Weights of a small image classifier.
Data: trained on scattered letters and digits in many colours, 195000 training examples.
Rows from block 3 of a small image classifier, named by matrix and row number. Rows with one number within an expert belong to one neuron, the router's apart. Each number is 128 + 32 x the weight over its row's rms, rounded and kept within 0 to 255. All counts start at 0. After the name is the row's rms in percent of the matrix's.
Before each expert's rows are labels from the 100 images, of 14976, where the router gives the expert most weight on average: "strongest on" is what is common among them. Only what is clearly more common there than usual is listed. The data: scattered letters and digits in many colours. In brackets: how many of the 100, against the usual share in percent.
# router: slot weights (model.blocks.3.mlp.router.weight, 8x384, trained with AdamW), inputs 231-307
# up: expert up (model.blocks.3.mlp.up, 4x384x384), inputs 231-307
# down: expert down (model.blocks.3.mlp.down, 4x384x384, transposed), outputs 231-307

# expert 0
strongest on: count: one (96 vs 17.2)
router.0 145 [124 149  79 161 146  88 143 109 162 149 126 113 152 102  91  90  79  63 232 118  68 123 155 175 109 111 154 132 154 145 149 131 128 176 191 103 121 211 174 153 102 144 186 148 118  86 143 114 103 177 104 120 109 135 174 120 105 153 159 138 180 137 115 102 138 190 177 124  77  64  82 186 143 194  77 141 120]
router.1 070 [140 163  89 162 188 117 166 181 112 107  82 164 140 125 117  95 101 103 164 116 125 139 122 182 105 103 112 157 163 124 119  95 129 124  87 122 179 199 144 130 131 154 208  85 134 103 172 134  90 135 143 126 137 131 167 200 155 165  88 130 172 176 180 125 148 125  89 135 130 112 126 124 171 138  66 209 125]
up.0 095 [ 66 163 136 110 100 158 103 125 108 108 125 167 124 157 171 192 125 125  82  60 134 136 144 128  99 121  82 113  82  69  99 142 156  93 120 136 130 164 156 112 172  98 115 136 127 193  98 136 149 133 182 130  66 115 165  77 124 140  82 121 159 146 139 207 158 141  72 251  98 159 138 119 132 112 179 109 161]
down.0 107 [187 159 141 146  97 128  79  83 151 156 165 151 114 145 100  51 107 139 113  65 132 153 172 107 136 133 220 146 135 155 167 232 122 152 108 153  85 148 110 103 124 112 183 112 155  83 111 105 180 115 165 161 180 120 167 144 165 115 147 147 131 132 132 115 113 121 134 146 151 128  83 149 144 145 108 173 134]
up.1 133 [155 158 119  91  83 113 122 159  53 131 118 113 131 106 105 107  91 112 118 149  89 108 123 111 149 135  97 119 148 161 134  91 184 156 135 117 105 102 156  68  89 159  92 132  91 112 142 144 109 138  91 177 132  98 107 136 168  84 145  63 149 117  71  94 105 159 128  96 137 130 121 127 144 144 135 100  71]
down.1 132 [124 105 136 129  83  55 147 127 195 105 203 117 183 106 166  88 125 151 124 141 104 166 148 155 135 183 138  82 113 140 111 102  48 150 123 107 127 146 118 152 159  96 138  92 118 100 147 208 174 114 140 150 133 114 138 100 154 155 134 128 139 144  86 141 130 181  91 126 137 151  66 112 144 148 163 166 147]
up.2 066 [ 95 166 113 161  84 154 149 132  71 128 153 189 106 149 164 141 148 178 144 132 131 117 155 106 124 173 142 124 130 158 148 103 100 122  98 146 149 115  76 111 113 118 144  81 189 162 114 143 147 104 155  97 131 127 109 144 133 111 149  92 117 143 152 140 160 107 106 157 140 112 108 129  86  65 104 142 154]
down.2 093 [108 127  98  34 127 206 130 111 150  77  94 157 108 130 172 111 103 112 126 144 101 146  84 156 132 106 124 156  98 120 144  91 112 104 168 129 118 141 153  84 152 100 119 171 114 125 175  63 119 141 141 186 104 157 150 117 192  89 158 129 197  66 200 173 162 171 153 139 136  89  90 119 107 113 103 127 116]
up.3 124 [100 142 120 152 138 111  94 173  39 172  59 118 148 119  75 117 121 125  97 156 135  82 142 150 198 133 150 124 138  91 129  98 165  98  64 125 123 114 111  76 104 150 141 149 118 115 175  95  84 151 135 133 239 145 154 132 196 125 151 104 103  99 185 142 163 127 115 173 126 174 158 122  86 126  97 129  89]
down.3 128 [113  88 128 134  93  55 150 110 191 121 222 122 183 115 174 118 159 125 144 130 116 191 157 145 134 166 149  88 118 139 121 122  74 160 168  84 121 132  87 153 203 146 100  77 149 158 123 230 153 101 181 216 136 130 127 108 162  98 123 111  91 161  69 138 139 152 126 111 117 147  97 138 158 113 181 196 113]

# expert 3
strongest on: count: six (79 vs 16.4); red (75 vs 39.4); brown (57 vs 19.9); black (52 vs 19.7)
router.6 120 [101 142 169 126 114 124  88 118 176  89 105 126 120 146 167 151 201 122 131 144  84  78 115  81 151 131 198 125  73 156 165 134  93  52 155 145 193 122 172 135  70 129 119 143 146 129 108 159 102 105 123 137  99 112 120 141 108 186 194 154  93 103 148 130 171 137 153  70 150  78 147 109 107 146 141 120 162]
router.7 064 [ 82 117 155 134 113 104 108 138 159 134  88 171 110 144 158 142 125 117 149 119 138 146 166 112 161 151 160 138  79 189 142 134 145 134 170 140 167 173 126 126 126 134 160  61 160  89 155 142  81  65 187  75 149 124 111 133 132 111 138 114 157 132 147 155 180 116 180 125 118  83  95 164  20 171  90 104 185]
up.0 128 [138 142 149 109 166 112 163 128 142 146 107 160 113 191 134 132 184 130 117  98  95 114 117 121 103  89 192 157  44 208 223 167 125  72 132 152 149 145 145 136  98 140  96 129 169 124 142 165 144 124 167  87 107 167 144 135 119 149 162 142  80  91 154 178 161 156 152  60 103  87 186  76 119 184 138  72 156]
down.0 127 [116 140  88 122 125 178 124 114  95 180 114 161 107 136  96 167 105  98 147 115 207 160 138 136 126 116 132 146 123  96 162 148 122 174 104 129 113 143 145 114 114 116 131 170 187 131 113  87 122 138 154 106 129 129 117 131 157 124 100 155 118 152 145 106  79 166  72 105 117 104 139 155 115 110 133 168  89]
up.1 095 [194 125 117  71 138 134 108 111 149 141 103 116 149 108 103 147 101 110 150 122 139 138 168 120  98 129 126  48 135 165 151 149 157 154 203 117  87 138 123 145 118 157 208 154 128  97 152 111 127 142 182  73 127 167 109 128  95  86 135 134 160 139 131 101 116  92 120 148 135 136 132 152 124 123  89  71 100]
down.1 080 [157 135  87  95 103 118  90  92  68 135 108 107 119 139  84 135  80 183 146 144 116 142  91 102 125 145  93 138 149 137 134 138 171 133 147 171  52 123  86 115 149 138 165  89 146 148 151 103 122 169  80 142 139 118 119 107 121 157 120 147 115 114 100 153 129 150 124 155 105  87 127  86 121  73 110 183 112]
up.2 155 [149 169 142  79 141 122 125 141 143 143 124 167 172 127 148 168 143  94 112 129 120 113 159 125  91  59 218 146 148 128 146 110 120  59 114 126 180 186 177 113  63 150  86 164 159  66 148 135 127 104 179 141 132 101  71 121 136 171 117 133 103 116 191 202 109 156 135 128 131 132 131 117 143 126 120 114 137]
down.2 145 [144 159 132 109 149 174 167 151 113 166 136 157 101 144 148 170 106  75 159 120 182 173 136 132 141 115 124 132 114 100 177 133 117 173 134 154 162 172 128 133 133 106 136 155 207 129 117 115 116 175 143  97 111 146  82 166 138 109 113 158 127 175 135 120  60 128  91  88 118  83 150 166 101 127 127 145 144]
up.3 076 [156 119 146 105 167 155 192 117  84 150 134 130 111 132  70 150  94 105 125 103 177 123 138 180 101 101 120  91 119  62 188 126 174 129 139 112 136 108 115 114 171 147 180 166 105 105 149 126 140 143 168 114 157  71 148 125 167 131  51 105 181 141 120 141 101 123  87 180 146 203 132 127 143 109  97 152 113]
down.3 096 [114 127  92 145 132  66 118 101 112 152 172 126 110 148 160 116  86 142  80  88 115 163 144 112  82 131 156 119 128 120 134 168  93 148 178 140 153 163 124 139 182 131 143 119 206 165 124 186 121 177 134 148 128 103 113 132 150 100  98 167 102 132  57 141 151 172 143 129 142 143 105  95 135  97 152 163 120]

# expert 1
strongest on: count: one (87 vs 17.2)
router.2 070 [106 133 165 145  97 155  95  74 133 156 157  93 126 131 146  78 166 151  92 109 161 122 159 180 134 124  88 132 177  98 103  88 122 162 166 148 123 113 159  91 180 156  84 108 118 156 117 152  87 152 116  64  57 113 147 107 142 169  79  80 135 178 126 144 197 148 196 174 111 104 184 106 161  96  73 137 103]
router.3 084 [159 177 105 124  86 129 103 115 113 156 131 125 141 138 109 114 115 183 184  57 151 116 141 171 120  88  95 107 131 125 106 155 135 161 101 132 209 123 122 148 163 105 161  86 117 106 149  99 132 111 169  62 118 126 139 173 133 151  83 168 106 192 143 168 147 120 165 102 137  69 122 148 113 128 113 139 124]
up.0 136 [ 65 103 119  95 129 130 115 115 155  85 189 155 181 164 143 138 187 142  97 145 103 134  98  69 136 141 101 178 114 115 104 129  59 112 155 184 125 188 165 168 124  89 143  94 154 148 102  95 141  97 134 137 147 107  77 153  95 169 143 161  74 122  84 116  87  72  53 124 166  81  86 120 152 121 152 141 179]
down.0 146 [140 109 127 138 110 111  93  90 132 135 133 131 155 109 101 153 132  74 106 121 193 101 140  64 133 121 170 106 160 114 126 147  61  92  88 163 105 157 108 150  76 106 127 124 180 146  81 108 115 107 150 142 148  99  92 134 154 142 152 125 154 164 155 104 151 100 120 141 105  86 137 111 119 128 143 144 204]
up.1 064 [172 166 114 105 147 172 138 109 143 117 117 156 105 128 181 186  42 156 181 153 171 184 123 106 157 144 133 158  96 173 151 153 103 129 126 145 106 198 119 121 146  87 171 120 120 100 124 172 117  95 159 148 128 143 148 121 146 171 129 112  92 231 163 177 123 172 117 106 111 161 143 135  80 101  40 149  95]
down.1 050 [140 157 154 135 119  72 141 112 116 136 115 121 128 113  96 130 143 120 109 136 174 120 124 129 130 124 154 115 100 107 174  98 111 153  73 105  98 124  67 121  83 115 186  74 126 155 114 204 144 185 128 112 173 124 175 145 199  41 144 147 138 102 117 151 136 137  90  94 179 125 137 162 154  97 129  99 155]
up.2 090 [135 125  64 131 165 128 167 157 152 133 193 128 103 158 141 181  74 169 152  94 126 146 163 186 105 117  80 115 120 133 142 118 138 167 142 140 141 125 148 157  78  73 191 114 152 109  86 120 154 135 135 164  95 105  92 163 126 121 119  86 161  94  98 125 121 167 147 133 174  48  96 129 118  92 120 106 137]
down.2 065 [133 136 113 121 137 103 154  85 120 126 155 143 112 140 155 152 117 112 126 119 149 169 111 129 122 125 174 111 144  99 186 154  58  98 183 147 147 194 124 189 133 124 103 106 124 122 133 175 110 171  93 119  98 160 168 131 148  74 140 138 116  64 142 137 118 101  50 100 118 121 102  96 110 129 159 118 151]
up.3 059 [147 137 155 151 124 136 192 190  98 129  62 167 132 157 148 152 145 113 125 132 106 186 110 161 114  98  87 117 127 138 166 123 114 127 177 132 190 113  84 105 122 124 109 121 118  95 133 147 142 152 158  92  92 180 119 136 134  68 128 167  87 177  74 183 157 191  84 109 150 134 141 104  81  58  32 102 169]
down.3 052 [125 110 109 124 122  94 167 165 120 181 107 140 137 123  72 131  97 128 154  98 186 157 122 105 155  97 100  87 106 147  62 147 145 107 115 126 146 148 123 173 118 168 130 116 140 189 101 169 113 178 167 126 150  50 175 115 194 131 118 115 139  87 132 185 119 142  46 100  91 115 140 136 151 103 163 107 165]

# expert 2
strongest on: count: one (100 vs 17.2)
router.4 070 [111 140 115  77  92 111 139 137 136 127 126 168 118 111 107 120 134 146 162 123 128 177 148 186 189 114  72 107 137 102 153 100 166 151 102 156 157  86  91 149 181  95 137 166 125 132 157  77 129  52 161  41 107  97 119 140 159 132 124 126 150 175 124 177 129 107 133 107 148 117 119 102 165 130  30 156  87]
router.5 136 [107 134 132 145 117 173 141 145  69 128 118 105 167 115 127 130 125 187 114 127 204 161 101 199 168 150  64 131 141 103  55 117 140  91  85 169 114  56  92 102 224  93 125 121 102 151 125 101 138  95 153 131 172 131 120 163 156  91  89 125  84 119 102 106  99 110  72 166 134 212 130 126 121  26 108 145 128]
up.0 064 [153 162 138 133  74 119 137 152 200 149  76 173  96 150 164 155 140 108 174 137 116 129 139 150 109  80 138 107 121 158 215 153 105  96 110  90 146 101 131 136 138 103 112 123 132 137  95 157 115 178 122 125  67  75 145  93 124 113 125  76 116 166 173 166 207 181 132 172  96 120 120 172 165 126 118 101 120]
down.0 059 [109 133 152 155 107 172 118  99 154 151 113 152 104 145 132 171 170 143 144 132 123 137 116 147 181 157 160 156  98 137 147 103  90  80 109 128 123  47  90 116  94 114 164 144 112 130 127 123 169 161  78 101  83 153 135  83 124 168 178 104  75 123 137 121 171 122  84 129 202 114 122 112 117 132 116  78 130]
up.1 057 [147 124 134 143 150 146 195 136 160 155 125 168 133 162 117 160 211  90 143 109 145  98  90 143  81  80 154 119 148 101 141 138 108 175 173  92 152 167 156 110 105 155 145 121 139  86 145 151 132 116 102 163 104 137 132 149 117 185  84 126 123 117 174 184  99 138 188 121 127  95 117  82 140 124 147 108 120]
down.1 048 [175 158 155 129  96  42 101 121 167 136  78  87 109 124 147 103 145 172 185 102  81 118 121 179 109 114 161 166 154 136 116 130 143 142 129 160 160 127  94 143 148 119  95 134 106 147 156 160 112 108 114 129 162 168 193  90  88 124 177 156 197  43 151 117  93  86  88 106 151 143  97 144 118 163 140 135 130]
up.2 128 [ 99 121  59  95 152 149  75 146 105  85 127 116 172  75 154 128 118 104 140 122 116  82  71 121 143 190  94 111 193 102 112  96 169 178 156 137 136 120 112 147 209 159  93 118 101 142  91  95 146 115 153 120 165 140 127 143 163 136 131 155 143 121 103  61  88 126  81 169 144 159 114 174  97  70 117 225 137]
down.2 122 [148 131 136 144 123 172 153  44 161 119 111 153  76 137 151  93  20 166 133 147 207 102 145 141  95 124 140 169 148 156 121 174 134 141 121 123 133 185 112  85 125 118  61 114 122 137 153  98 133 175 159 125 135 153 141 146  88 114  97 133  90 199 180 159 141 138 209 132 133 103 146  95  72 132 117 151 124]
up.3 098 [119 112 153  82 129 113 166  63 162 133 131 172 142 104 222 164 161 127 119 134 164 154 105  94 107 115 152 138 113  94 119 134  76 153 199 108 132  91 102 175 185 148  93  87 116 173 137  64 101 103 136 104 130 109 117 150  99 158  74 162 145 156 108 116  99 121 115 167 157 174 105 165 104 119 140 139 177]
down.3 118 [102 193 133 119  77 147 122 114 147 156 113 139 140 135  97  96 110 115  85 160 127  67 140 147 114 119 137 131 152 152 137 123 199 182 102  80 104 173 103  62 111 133  67 110 156 112 149 105 114 172 134 118 180  81 111 150 134 166 125  98 124 127 101 131 130 119 144 148 108 107 156 123 125 124 104 130  89]